config.toml
horizontal_flip = false
norm_position = "pre"
head_dim = 48
qk_norm = false
parallel_block = false
lr = 0.0024
precondition_frequency = 32
Rows from block 4 of a small multi-label image tagger, named by matrix and row number. Rows with one number belong to one neuron. Each number is 128 + 32 x the weight over its row's rms, rounded and kept within 0 to 255. All counts start at 0. Numbers have three digits each.
After each neuron's rows are labels from the 100 images, of 14976, where the neuron reaches its largest size: "strongest on" is what is common among them. Only what is clearly more common there than usual is listed. The data: rosettes with rotational symmetry. In brackets: how many of the 100.
# gate: MLP gate (model.blocks.4.mlp.gate.weight, 768x384), inputs 0-95
# fc1: MLP up (model.blocks.4.mlp.fc1.weight, 768x384), inputs 0-95
# fc2: MLP down (model.blocks.4.mlp.fc2.weight, 384x768, transposed), outputs 0-95

gate.16:093165105174167098134206174120127165077104162143138145126146093135075148123142140136167121129100048115125166078097164149086126070141122164144163159153108138145143121150103123081053099091130100078145159105082083125075118098071129147114121194110157148068134093137146229137119132105179086167
fc1.16:121099100098147106121113146179138099179185133114087129182095132162155147127107124129095101168127114162145077132069080141141147181114125158144162131074200205142137138166109073140172097114191151129157071157204123143155124133128174087157134120146107111154147131148132110096097093094069127113
fc2.16:104098126118084199118123077105104151130137130167157128154083136128139149132168130125087116145054133149112132165092157167128079101142111184128196128124132069125106152114141135116189084135158154122149117102165150078173120186164162134102164125053179166134140155176153092139134154132089132145
strongest on: cool (66); off centre (61)

gate.682:121140099130133133135176174130230118197126154082177129117166132129164115094103138097140151135149152142057091141121184128153126136203125087138176139128070142107090141105163148131167133155138161153113168144118079118090078130122135086121077127067141167099121146110149157167120105231168100131
fc1.682:134148138150128125135139090170097110089156036170091051096140149064107165159130103139130154106094142118167172131125203096109114128132134176087152107171151170110148104126166090125143141075111081171075077199138147094140161126132115103160159130137136090088149100153152202088148059159120149114
fc2.682:163161117124158173132116149107143183112105155093181176129157181143164100066128168094099124114144126153111108126128129170163138097141178072133121197113091190118126106137162184139098158109163098069083154087132151109089169108185114140126150110121082122248087093132094130138096131160150108142
strongest on: dark (48)

gate.403:108166142109133199089145165124141143107065146141104173116130108148118143166108073096114092145120132138079110054187149131155197115139083158120095151118154173099132103070109113185091120153136069109100140134131178165071128153091099080114145110092135119097147124090135119125176160177174120127
fc1.403:125136086119105045176097117170095146175138123088127080095129152086113102146119132116156167128089087150181185192066144150151099144157077107152204123139147140163131127120124160079164143100063152104103160093146091104140072076119129139111103163150161113162109156189119132194197109092123126122
fc2.403:165061146162131154044166142148205149142114125149095138136120116113147139140117091150104079093150124163138096119148138175146183160137099141091141152112111134181155096130120131167115132120163140166079168144173189153115119181132147102117144129086143117086070126130141134168105132094097159095
strongest on: cool (58)

gate.432:074132163106140139155102125106068130105121102116105105155057117093178159129107109097143079089138139122112067135146091120085069144090206161164171140160058136131118137158155136139145111164073102125138103101120118138096113120154126110151155094130135144140139103168099126142116107059053133129
fc1.432:095103126087137107113121161154123126099146106089147114070198089085116200080057132142149167144140156133126144155060133090156124080153060085075067123178149168119111107139109094170103140171109107134146110118119101140140116093182132158141092115092116116071148162103164189107103064120131069132
fc2.432:160210110074179159149127109103144089133130081106135098127150157133251046102141158094130101110145117111125129088153126137091146136091179143149138171085104082122135133143140144152188146141144128129150086116120101103115115117118128103068151170183163174191134151092113156149128162129151128150
strongest on: pastel (38)

gate.692:159096114121095121170115152140126100121158129056141085129142169164145150118186145071130205157150140125125124140131140130140108165128100127129177093100119156166108154074156135135078144123156086134115143118104136113105059100111135158142144211052111116093169128128112091093105139121138175134
fc1.692:103085141125116091161134078164120074066160148123140149180115136141114157125116136113140107107154170097153148099166081096105092085145126082095155071144150099160169114122141097160097094117112130100096118113073129090134113072168058125117033121130110079127143120148143176157096086137154158133
fc2.692:143085131116115141144175083128126105140134148157162153209131123097103073139125169110160125215060133097160167093145125133110087122162074104176139164149123141090145140126128208149113103083167146175205113193164145171071081116163104160104091132142100141095106148086098145161184119142167131139
strongest on: pinwheel (75); cool (48)

gate.322:083156104128111173150088076080125162100056136134088157135136121148185103102083120151112181102170081098164099130115140115100136127093137178168134108073093108173159122116142129111155069124128182131159156126198164165107102131110089094162134151130100129098078150114181135119143135084113127095
fc1.322:082140174143114173146132114058067134133057157111118140094161074138170080097103142178115171057102116093181100117135076134113140061114083126129106088098110139123148133111154156108135090142077121115177157090206179123106103141116127125177117114126111152138078148076166153098078087131133135112
fc2.322:153083136134146129116141114103136121120097135148105122090157193092129084078101091125166133093189168131125102165148158124102146161121114116117150140131135129112190095176192120078108151108132147182124153126110089156114179057089097130083203073121150140169129173096131167101068146057149131170
strongest on: grey (53)

gate.705:114137114086130136101213141153193105079168088132118156117143067100145114124100122132116104145129097136161128122151156110153159167167109096102203102116100149129098151108125159149122212132072085089074144170131129130123115058117145101134123159142107130134106162125115101096133105150168164084
fc1.705:109163093142243116133149133157138112136122119119157142127093107145137122127103145153131096133101145089087151115166173097160088129162168122153102114108119123119111146162031096146154142158131121111104199120142130086147073109135121143129095163206129147128065116151116124152192123165084130031
fc2.705:117151154146105162192133116125106116095161180173127098099138123074117096109118132161122157117161141100129142077163163110124099121127114176107190188077148158132091174203138110125107128117132090109159109120144152114085123072188193129114180156144102126121186137165155172021199164156136144081
strongest on: cool (52)

gate.565:151155194147100125071123107199056086101125118143096132130072136146104104153210147159167099140127115178121064083119158090125132078133174090102130159109061104117102167094150088092110144183079154113135138082119113173091090082135084153117137122199067100087101085121074130182110223120107191109
fc1.565:177078103099130111156144127101130170127122127097159162115192143107195103106053121133083126133158158100092193125171142155136135172136090103169135111067099134178107140158101204125172170105120059160098108156175132085122107099135173115148140147083179121133123139116122156143167086176119165124
fc2.565:078114126085121178148095109080131062128177132112203123154150124092098115138157129116089101132141112129098131170116153134184160187137137076104213118100097135150093119165126040135118167026184060123152102097102108048102141142083144185173111157173154173081175112115162087127128123164088184156
strongest on: earthy (89)

gate.372:102172093118103149116160170094111121089145117134151126175096094087142176155125085146139141126144085121117094125102101118065143104131183144171102118148100125150226181027102091125109100089202161149119105141091191135102091134091110084151121172142082113130094155169136161099057139123178124061
fc1.372:115102086138115096103151116131146124099115098178100158145117168124097074140135136095104183151106105132131104135107097101110123148137130120107142097177114148092100153075082095121175141079154071161148141134180163192119103144165138150127141185106162097179131114164167130176111153112132100127
fc2.372:139107131129120137130124162170199064128078137087139147120172085121167170139133148137100103103138166094135100111127183090036129087090137191212142094162123144113175135126225092129117089148106186167112122122112087090074112107102138079186141107151117189103189171160130183112111090037190128126
strongest on: pinwheel (87); vivid (39); warm (33)

gate.141:143054146156109133113086109106098103105101147095085132059123193117093146119109126141183135122110111142182099111160100210124171091110122123073169112096116155123148154081104150100073119143135091160107119139126098118049135107106185147148109135082158091134129123112086163098147168166124139144
fc1.141:162080155149144126135130157112104136097123158048112095061154177075079141107155139150176139099111134165198105142161155179163159104112131112119159124133096146111145124155090127116119078157130107158147113095171070127117098134090128174152102188076161072131117055130084176138190194165103150178
fc2.141:067148059130170159111157103079139133107123167094142114122167178130164155180102122164153069145111103100140061084150135114125153091149120118163090172118162089135145144123105084147110118125073078123117158117194150174121120158100133159114204168166175173085144100176089155088147109145155114102
strongest on: three-fold (43); cool (39)

gate.729:124104144116155125136084080123148162150174084156148134149124058111100114125136103111097144077107141095144149156111122139072179078101094064087166132098115105087116108131106128114129168123167152116115095158128094145082134191095108147077121094158162109104135084084175098154095142115186118122
fc1.729:080132156122111080140123078188072164085090131071124132158051133085173190122146072126074140087123149135102161161099163094122135111154077124105050158051096108140136224138129088126134108110151178096111129166123144135109098118090117153092124110173171181103126122142195109130141118101188156182
fc2.729:100125066162202153113140125136069105122139145044097097104061148146106120127127152099131145125127041165091141187127186090092114165148139128090106059131133134169077059106009054157131091087141104106104073140127135139124135140130073154118164140087158142195184106126092146071087100188053099103
strongest on: earthy (83)

gate.445:061125129141116144082123099161139114063103193132169094067160106103143118191097176158111088120057099099157114138104103107149161111131133158164107148126133124137153129155143111138042159122192156125121171088150111148131107091142136108072123126087148110104097070141063120162068132097139142113
fc1.445:096145122140104150095105169164108211159086078158083141146116145064188124128118096101103137087125138204055102124095137129084190104097127079150111106123144194057133091046141125183174134147123129135178121113183140112111152112094180147208112178152116146092148136194093141150116141090171135090
fc2.445:081119165122085134116112116100099151192132105076100121082136053124100154120124096139136187162148171134126092119123091128157191135135127101125149127098129108076083125122183195137120088157060092122135080134141095098135146169093140158168116080144133083084108148128165108108083115133142146131
strongest on: grey (67)

gate.611:095149213147214107146150152139125093125135140117133163166114116160170125167066174150108121114150133104113156067147117114116121144103149153116123121071145181102141110142121083133124088108091169106160172165139135109079138082153117155087160160171127126153114121137083168084136149161113169154
fc1.611:181129095083158104168144085101141138181145089119095155081144145170123071100174126217138081108098112135181092203124152094154099092133145159141165164077044059121127136091129111153158157139098126106108075165149163145176087125057090113090126138076168143158182149117133088126113150137143053074
fc2.611:115122124142130168152105110117117092040138128143129046177083134130145151142100100118113128096143105123105178117146135136112061090112145133110181154120103093168143142154121089166126139093140100114103143128082131146115140169151128132190092122119151117162150094113100133153124076087185173206
strongest on: three-fold (36); grey (32)

gate.740:121154125129119105114142101120095086176090086120153130151032183205110142146116111073138107070091098078096144108095123114110076188105145152130123134197073180112129125165198095120049132067133219102119111132127161132135110123071076118102099117128145170156114184101126127108127127126106166142
fc1.740:117120158171159156103088141128118154090127142117162069181127107124110081154135140078109159112104127088143086167138137167119120122170104133138194096079104122165164149145073143158045132145115128111127145127136097103148116147150123134059085117107070125101099127099090127209046144151178101111
fc2.740:120096144071128157115132102111177158139152204089122180122153140099171095180166085190100107142080139110111108107174154095133135096096122095130137097198091147098143151122166095133118138134073118037162104058224091111145157103157160158101091178134153121164111104148096097124115137148182179117
strongest on: mirrored (76); vivid (45); warm (32)

gate.590:124142162143149158114117118109143139157189116116105158087110107126195095157075134099138100134145115165158167144149101096139164153150159122140079179201133095108165130127055162044125096069074096195141107130158130159154155119132146111099163134181079112137125138142097107090127204174160125149
fc1.590:097078069143035090112140099121147146134134110178105156159142163125126152180144140111164095131133127178111149127110146135136212159145146137187067173142113092119067176139104108116124148167139100150137111110057180148127129173167145127143189097163092158123137080141067131111113087165125134140
fc2.590:091179076145127102186166112100098113152132145141126057104110128132089141138119121157099073127126072129168111046142161179081097144103177114039164123142110116124175112125149103204137124175075115078081093123099074127091173123139112128110095185127162105070200109104139110091105076185039120148
strongest on: off centre (60); vivid (42)

gate.192:123075131146085135139102142155109073116117139138130157089100176192191105098117064118072186202101117175165173162090153146112097160104148158134117127131065161166113111112098102105132102146133166103161131141132110189080184102171142132121104215095138107141072131125156112104143161090125130153
fc1.192:130148130106069099169133136131105116165084173172127119152106146125098134121111147067137098087149133096116147159113095135124144129112137134080157109134080150114038135078160089075164195089152114078171090151171112196122069142182177097139142135195101124123050106115101154125100161112145171145
fc2.192:118150135141142097155126198075135104148177123137141100156182142178110120118199142150098206099107150133160130130154098115141097165132199167155131132128051186154110052174069138075121090195128137087122131144192082164081147079124123163082141138105146143111097095194110038118123135127077160143
strongest on: mirrored (77); grey (46)

gate.189:108196161147147152122139126067144135134128113129093153100110161113106100098177140131193148098145171167061125108135121206127163091190114123096110085117138215156153087117111153122114118122135173092141117121087116099109124153065166159130096155192157083108171103143121071124139112175106107136
fc1.189:200202128167106164153166098121132095075099109096083111151171117179125103158170148204069099030211144154170168106135131132124150094075083119115116075151119092130147059121044157082110147108141137094111069122081135111195105119090104130154136086124090129128123065111158111163134132183164123144
fc2.189:066141157143164138119130090207114125153068160174176130184064077099169138074149120162147173126119125164099112085063094136196066098130158096141088137144182155141079120154182121093160210153154159112090112139130127122125123080148126075139062101130157153090077146089127175072092101150134110117
strongest on: cool (61); three-fold (31)

gate.737:067131097170132064153138176097157120133110128145126109113093154086128125182089133189096103148120135151137107136118067131123126176106127150127136172128192100105117152069211162106147122164113128125053126072060129154122116095187105133110131157141131110148133106098107140096127167105067101084
fc1.737:103137082146139087153167196130124133181133157132106165039141110127098154105209115169092090064139120140134100147142061135103128156189096085166170106101138111096162131124172089166124174139108093117143116132162176129132134146126153152111153125079165109138138172094126149113169068114158110108
fc2.737:205117125128055095119171188096217137144077160206155082159162138080165153184166114109130084103115101088139182096138199150135103173132111061162119131131081104108154086154152131081120088160096143090113189158090131117091127094139085132075134165154053146159143109118139096150104166151155175142
strongest on: dark (52)

gate.239:097168200114104163174120081089094121119146141125152093126100105192080130193137086106180127098146183082148149143069132152122167121089112098083139113101041113091169094081150106093139086169145145129155110133123120126138092097086167108142130148095192091120119131110128143125116114125151138064
fc1.239:108190207111110123191074096068130120216124155171093139141103127057141169119129123125190134102123120127154169144136119208150177116104158151086127131086119156089185137100116100085080134123108121152145106133129156163134117113114163113177090206143151099091112110097135145154095103158157176140
fc2.239:142111108196075147159139185121138162138107109094131106114109136153167113087101123128131069146180092133174139110139098115127112157116121110142181143149114136139099117220176158131110118160157083127147150089143158145141140171130136117091117111108142190117101145149091099108143080096164118118
strongest on: dark (70)

gate.175:174108098171162155088169101159124066127165085115139073142149128204144149082151122127090174137145108157170145168110164091083152087117133142147084142111084189134037153141161134100153122081163129141125169118061091126135178076106150129053167132124101110142118098093112112126110122091121146112
fc1.175:142139067168087118156127087073066152147110133123115123091162093120097130124101070172130086100101159142085053136182177147145135072170113055172156145115119126137091146081161110150139150101115128135087118112116132178139037144125137102150138094102106120083115167141166144097148142084137166109
fc2.175:095092115115155124143086091144108083121186200158177102160162159112093119095095128085152111128132092103094151137144116113165115120128079176114081066125098150139141156118086153135123133112103138155154092158079220120061112148205121130138158112084106116132138125144159149153131216065162124128
strongest on: grey (46); vivid (38)

gate.136:166124113154146091156126073166165139130165196136050122123111110154140104145099106144081106141098142130098089127094133088142088135129173196113093146115114128108060127152116133098072163135138153152135162133107170126137104116134150071144115154116157166197168075107100151149115194117204097075
fc1.136:127147151087153113109136119129107167160112107162115155097153110120106119160114110130150147164129119148151132138144163148100129108126067119162158097113148150150121126145155128161112150119057139041162112152150153158161130112139118200124188090200130078125107128098142120111165145144066116115
fc2.136:186125096103109165086094145168122110108184141169123109134096138075146127104178109108129159201108117110099106112150053075134144156085147115117164128143123146084156164154099089102128096119130141117119152134170077055140123045169125115126104142186127172179139122088050160087143139137106139169
strongest on: cool (63)

gate.425:120100150102125161111080109158122193139084131168124108201071110108139148132210108090165113126148134095140103109058140120204181142088176114136088111135161113145121078149112154132160138064101173142165155156158138143146175103083085123074125117123124180153067161110159146142143135128093153128
fc1.425:140122115131084111142136110080121104148129131130073119105154118149084122107106119141107136135093098091149134110188142156076132089166124216097104124138113121152082156100124144152176154177179085112122106161104161107100090119114091191115112104156159070073158077171076086114063156125180127113
fc2.425:099133041157146124182141155168096145083148078100105126187147085089111130107102075140190112106164150140095149080110145075141136172171130082121126100136107124092192104120135118121105150121104101122089088153132164143149098102155122109146157086157120171234141159125144179157172102184096144150
strongest on: three-fold (39); vivid (35)

gate.457:086152151108144116137121099118160125063131101145152120102089153121126109113142124133145088078155129105148153172116128078131060084104103165077160159110124166064111181135122124116095151106184150143142089184072169124131166112143141086100151143121181109128149071109073085153130170154222182068
fc1.457:085136138149126117135155111147109138045174102100123137085113112076088145067167080145101100077169156111155160195142117102103045085086102189069165143149108106104136176108122166096103096074194108169158106149083139139169149080072146129136134136118140130119125080126116127145118151188171140157
fc2.457:189144157186097139155124151124186089161181143164159095096195042119116157137219099071091151088140114101099189083165102098106127130065149132138139132129171151101124144134135095185127138123089143134141158095078125134115153115069070095134134091134089152159118113179129148108152124099139111130
strongest on: pinwheel (77)

gate.236:155179115115137154066153136100111125171140126110163173112105118095049133119098156117153154142096159123101065096167123146119143168142116112077126140061155085143130125094154137194161117119106132130125149092089155103089117140153180148117107189106128127199097139149082148079119107132147128135
fc1.236:126203119093149171100096107120112150154136108158156166114127154054108078121130156085106150147098103085119139103189101150129128044130127114060174085173131123122145158155123109124154125176137161096168157132080121087084132116126198144149119148099125157161112139103105147108116109116121102145
fc2.236:101162142127149105117140155118171081089177138101116143144135153143155125169163119135141109114153139169117116177176174123124145118116152174180197136110156162136084112074121102160111105130119081082115143184127091126149139113094130098173100082140189100119121173090187112174127129144170116101
strongest on: off centre (88)

gate.553:137106108116142128177146103185102143119139107123088162124109054145105082084130153115118202123056115170103094193106082138113121162109071118167117087119127106085083073084101153156087139091159147185091132081168135146116190106120094120168073124130136096125130089085113128151136190134096160139
fc1.553:122131140116113149189058108076138154123124182123162138105200134154144139149113141116119123088130102133124100130151077070068090132073172111060154144124102142103144125142113104125146123117085095109142170108144135074097071119103181124106136196135135083135121150113153133051151097146175061103
fc2.553:165104106144115195136128150123121091142127136166143140137115109072122115156153092190120154137197135146098144138127127139148125118043160105113116137155160130146119074159173128151123133154087110145139136111121105144091096071086082157160131097113109134099144131079111116082176157114133133174
strongest on: off centre (68); cool (44); vivid (34)

gate.633:091091067151146146148136132150109175085120146110113115184140134131133115156122146145096160204156156099176084183109074088161141154113107073082131133188113148110139131174093069109173106131150081140174152094201141159098116164139131114144154188122152117212168081134149060151145164177093126111
fc1.633:119136098179164139078102136114146130119084137132109132141116097107187163150113128145114088162146130151154088092118123117114128161131146088168125119093116095076169082163056155092135094154111118184162146114122106111085112093123071142125093091125151109190159141138161098092121116174116143096
fc2.633:140148087113134110193116105077124167148121138142104174126151110112073114117162131108157107132148081122127119122161146114186167145169124172122108105156125114157130166111122112068034125101170124134176151183133124174110188153109127147095079159148115076184163184102162132116101168114100123133
strongest on: mirrored (79); vivid (69)

gate.106:159141143108142101142165119136162117136122102091106146111102112168166160120137110076134217150142130137102160120094135120114179147118152119089080138145109130168138134139166152154082150141093117079154082145139103111153151108124043118086080195095079109109197081109140192148081128139078135191
fc1.106:061130058159088067092158116164083154114116057133090181165114135139102058169116115143128156086103155120077083133071075130102149111094124108172095189127152120154102102141145052130167139066104142142080087167143166090131138126117087142125149203072081095147162133096117112101164099124062190112
fc2.106:192219147110145072171097193089131090120152116085105119094123138174166086127104111182158076103084134132193121166088139153165114091084138153166076155130146136124083109149118167104048148154078135102130052126145097179115068118133136052134125124141212098126164131138129171114087130149139076132
strongest on: three-fold (42); dark (38)

gate.680:161122180109144092148139103084153175129152123118116147086145145119158138096108130170107141132143107095108155164144137141138126110113131133088116105124118143138186167133097163160123164065171184126180137167142117135074121085122080043148184164144119087149192115128127146163105110147125110128
fc1.680:120169152143160101163167133061142165143160096155125157061097180115183146084141142144132126127107113085130143134128190102131110185119109151132135146122137147143147139139114191112154135097137173112168146114150122116074089113142130016129111151143071096143137112105119096176050091135124184144
fc2.680:127123165094123128178179133157102034140074094081106118162166167163110137178109138114161153138107109133087109137093054136179161093117056181169167174189187143152190125152146149106075169101096148151135151162144121105175136140124120173124170098146129057165149153123103139125145096185155115128
strongest on: pastel (52)

gate.120:179159085147097106129161165148131152152107070134131199117116096073039172126122133120151095112124167150120111099150155181140150122127105154127130115155076126144127128153133142126119098165119091095109140099115146135129100178117135141126157134084129139067134168143067084141128105139114161186
fc1.120:128147167136093189095147102147084134129090171159122083075115124106116102114132104161099096136183143171132180060168126069119176115120146147151173112089139128136103159112124143177127135129114181148104128157127120148078116135140120184102167049097085104110156141102130185133111126077105107134
fc2.120:149115166123132097157119136138172070116115121138216085130136147120150167132081147097155150104100092175109153104139139155161114126148126101166087105151128102116110105146151139144140134121121087134106112118189121108098061108098114139205129154128115122165103125115080159110094138196119130103
strongest on: dark (37)

gate.632:131115097173141134126157115181154146029120150069084127167109138115090161165160108135098113112196130165083143132098061139170149082143181098140150073059128192165147087110149188076133157119155187124075163097160148153125110098111158130140142115123125097127130068138106111126123119085161126096
fc1.632:106126101085093129157126137148105056206128093117159128140147076135185100111085143123125129162065080113174117140157190137110114156110085152110124147192157064085088130162112057149164122146114055118168112121102128124142183137104113129157141142078111143140110160137156147131149124164111118143
fc2.632:178143059155128133167093157108144188136188118133103110083150103130166111093164154113115070115127118148042124147170165188085085150143127145142207145185168065086121127123179102150119162129139139161105159180105156164083172133116192183119158119187171140146111205115142086086090108122122171111
strongest on: earthy (43)

gate.529:096151160098060116109106109157152145071120176063100102170114108161115109102114112081126085153080163115162121067150096052134099133098109102130087095173114111139192159140074095156142083043134132176086150187123155141100110102115096121077106118128089099127154146122113140169086096183118125128
fc1.529:155106102104191136105116157142112164114108161113094167124157152189127103083093071146118113059144092142187131158165143116077128177089121124163131157177072097131178129151111092167142131104184109122069132187129145152090096135165128123102112120077093108188156119077118073122112159125173119208
fc2.529:143132135175111107138150149139123109132121148163086185132104139176120101110171182136136127118083095109142138064089137134142154089086135112115140127112122142114093139137125156161123105224163092115163084162142113106148128138091090150171145103143128132193218148089137119181140143129112060126
strongest on: dark (49); vivid (34)

gate.227:083138142120121096120095154061153122100164116116151115147123098110148096111079091117077100080143107147137142142174134064155106127088136173100110146115064086120119115180169106125122121147151136107119130067116197168095137192134142130144116147158175082100138102128065052169107118195102143186
fc1.227:128089147091065066104118143130167133093185126089159164138124107129108078074117113131159097092131144134128086127160153155097142134131152131145096106112134143140094124155119090113209136158153093114169097126096170158127105133118121155137139094124118101152115117114077086159105094157125109159
fc2.227:075116144148118070115132086169117141075101052151136127168132117208139120097113136059093140137106173153120120133107110097125116181141117131151132140153148157168117116115157141152138044106153136149131164157112123140106115212131087089116165118075093127109171147153108199051146098151109056106
strongest on: mirrored (78); pastel (45)

gate.420:191154091135114128091091138168174112100093127078133105083077123088124166128112140140156164151111059170090133101098117087097115121130094093083156108114136128135119131181215158175128118137097138136149169150210184109090126109134125102110127141148153046087140093128171116125154141145085099158
fc1.420:138104094073133099096122139105132133126074154115136139122140122202175153121087088083127144147100132143114130024113120116182134108098137109074155114109093129079150161192198144149087179118120119088160145135148131115125098095172126126134097172116139071159142100083166136129124138077149084139
fc2.420:130094129118115159099160180152185122099071144190093109142137145203133097126144071124108126103098099086168155100176132189139161113128080177148115122098146121137160162141097119154104154151143190035100155120152133117101110118181142175094186102114113165114126107153099141163141146105136162159
strongest on: three-fold (49); vivid (47)

gate.327:133211124150130084169148097136179114110107086105111163174082154178096054152099136167145084138130095079132138162140117131074125145080132115122162095128121163095108189128125141110135086115129169152158178086151207176162160142162069113189126200129164108195111143115179168099155127124145149155
fc1.327:146156075160099066111152160119145124104146178149156093079122140135156081201135113142078136082132119123109145129190146108102100112072137107084122120108157116115113126159092134065103102101114109145113162087118150177106146092101110102126156211159118114120134130114178179134138098086096147116
fc2.327:129034179118090106140080114152131195135079105112132126187133110154094129191139113129177132091133125151084081109084116094063142086117118150128087134157195176101097155128100109157145107147129160143125081111095101174121177118182169101124098145199072161127113151155172162157101147095142092160
strongest on: cool (60); vivid (38)

gate.450:154101221144111070161127119110118167150169104158111112079120147185123127163134124135168105178106161125102143125129138108106127156118155169101107166132104165072086073119121090105128089063133162124160092118130111150196117108180102115082175105086116143168158122133119146079093160118132110108
fc1.450:123089134134145151100093118129124148087109136104170090102186116117150194115139096122079148152129126100177053138176101142110138114057085091092098103137114132196119072141096123099127163113066177098128108119119101116122140136115170184140135159162131125126082140138146108147111139193116132151
fc2.450:117116153173149120153176146123176118150115122090127119170142114102117124135145121168154078134125083157165103121151115128135097103106152120120176104089128141092104087092120076141110179104131093159141188127133165124120152061083108191102104090160110143120161127090051109140160096115082051115
strongest on: grey (42); pastel (35)

gate.478:085141116165132118089174142177137117175121171110086120130230149097141096050226145166114129057132121134118112130143056119185089162124095092134105130140083067107097129113053123133104123099126100119171127092088109112101153139136109067126178104216109126069217097138181183155094116125114130087
fc1.478:159088119145126160109149095068047109114112134134112182146103127139096122174119154095146125174127121128121100075050186186093155126093102187117121123109128201158135095199209114049152127170115138147114130141111129139195165114150187173122067122090115120166089140117124166149104125154112180175
fc2.478:128136146084133133111124154133138124089126112121077102050114147126153150102104111101141105116100132091106150135122120143158136160126105104134157040188173078169199208185025153140122129104135189100119130122106125137079122135087130115140103092141157118163080061102184169089128103139136154136
strongest on: vivid (61)

gate.703:116131108062170093076095145153129097113136139087120134105124170149193143164121105116086166175117194135154178126078111115199167172163109106142173055187087138080115113119127118083158153110136116179105136111150109150046089135135122092113140106136121138137130097149045138105123109088128154103
fc1.703:124129160102096134107111135204111077095085157089153120077096124090157186107064138081133096156113142109082148177092155136134152130098180130112122104138155135101072187100085190139129083110126131129092118096130177112086102104123112144080081098149164083130143135138131127175134076102102151188
fc2.703:098124185085180158112107115122173116120147180111133097113103086143135180102111123167122163118160113125134136138138075178098063107175167126089190118134209071171188155163119179179140156134153166117166142111179175121128156160138140042157119157151148107162107133113115131101151142121134108078
strongest on: vivid (68)

gate.360:116127100153112121101132151154134124127224137138120161188120188142169177177109088119097082122149098131160129128183140141150134130101108183164166124095167084104093144104135119108092160096121141137168167105084112119165152141147123111145121102153112122097114140189098124076102088122086128130
fc1.360:102159200128107106133109133174130171172190076155142160132157179118123213114150102082140134042067116060177101146133104137130122132130140123173178157089130092121128107105123141094178133143121102139114083144146098092152163068129082168180140079128148089079129122143097116131130105112116104136
fc2.360:115079148126071192147154113145150092166103102126141081142133108140159080116125160173138060124118125149076163142083132129082124125128153102131080106096113140179121142154125127149095103104125124145098132119135081081120141117111153154192089118151090119148129085160152130086135110100117146175
strongest on: pinwheel (81); grey (43)

gate.56:116168091158104105122088134177055143165219162067114139151103106094146189128081107135130160126130130115133105096162150185126147179093088201133093169181083154128126168150079151063112176136110104201124146115117163174107157125085192114122142134064112160115141090098106153135140128157126106123
fc1.56:115123105153129103110087109160093135170208125065125166142092134081150186200093110105124163109149108109139111107166162172129163167104115202107069201190073118109156153147064159040115159173121104213139156103117199161094140145073166097150140114071139167121106097139128125146148128150106127144
fc2.56:035153167135106128148151132122133179138096109180153138091154146152122196130134161134137107180091122055178144134133134161120133127113176090130137144073161122029108132133165128111112120152180132110155203120108157131141093056102117118109120170123146090094184175153134126151078101120120092076
strongest on: off centre (100)

gate.739:211139121150124064147122129141102132125067165153175136133151059106169110147151162102076135204131141123114160098134150142134119105095129152172097166113116143104104070068104149103124112106176133115051165129154113076132084181141160073082192163159109138141164073126096128136133164146125066124
fc1.739:214165109124139078101106123118153093191110144171131124120118129127227096085164120095132157155143103126133135069093155065192124111071164135172086156150139120124115121149116181166140124117121171114077167122129157059120096122097139075117160146173137155130101108081083074181122109219138133114
fc2.739:116145073159139124149073086138107141160151124103152088160116101171134089096141124081166203157103145133138104113142146142085121124102152183079096132168093099092145103123048156132157098109149099146136120137120055085165119107147104079147091109164187185106155103117128153135099054136089156191
strongest on: vivid (88)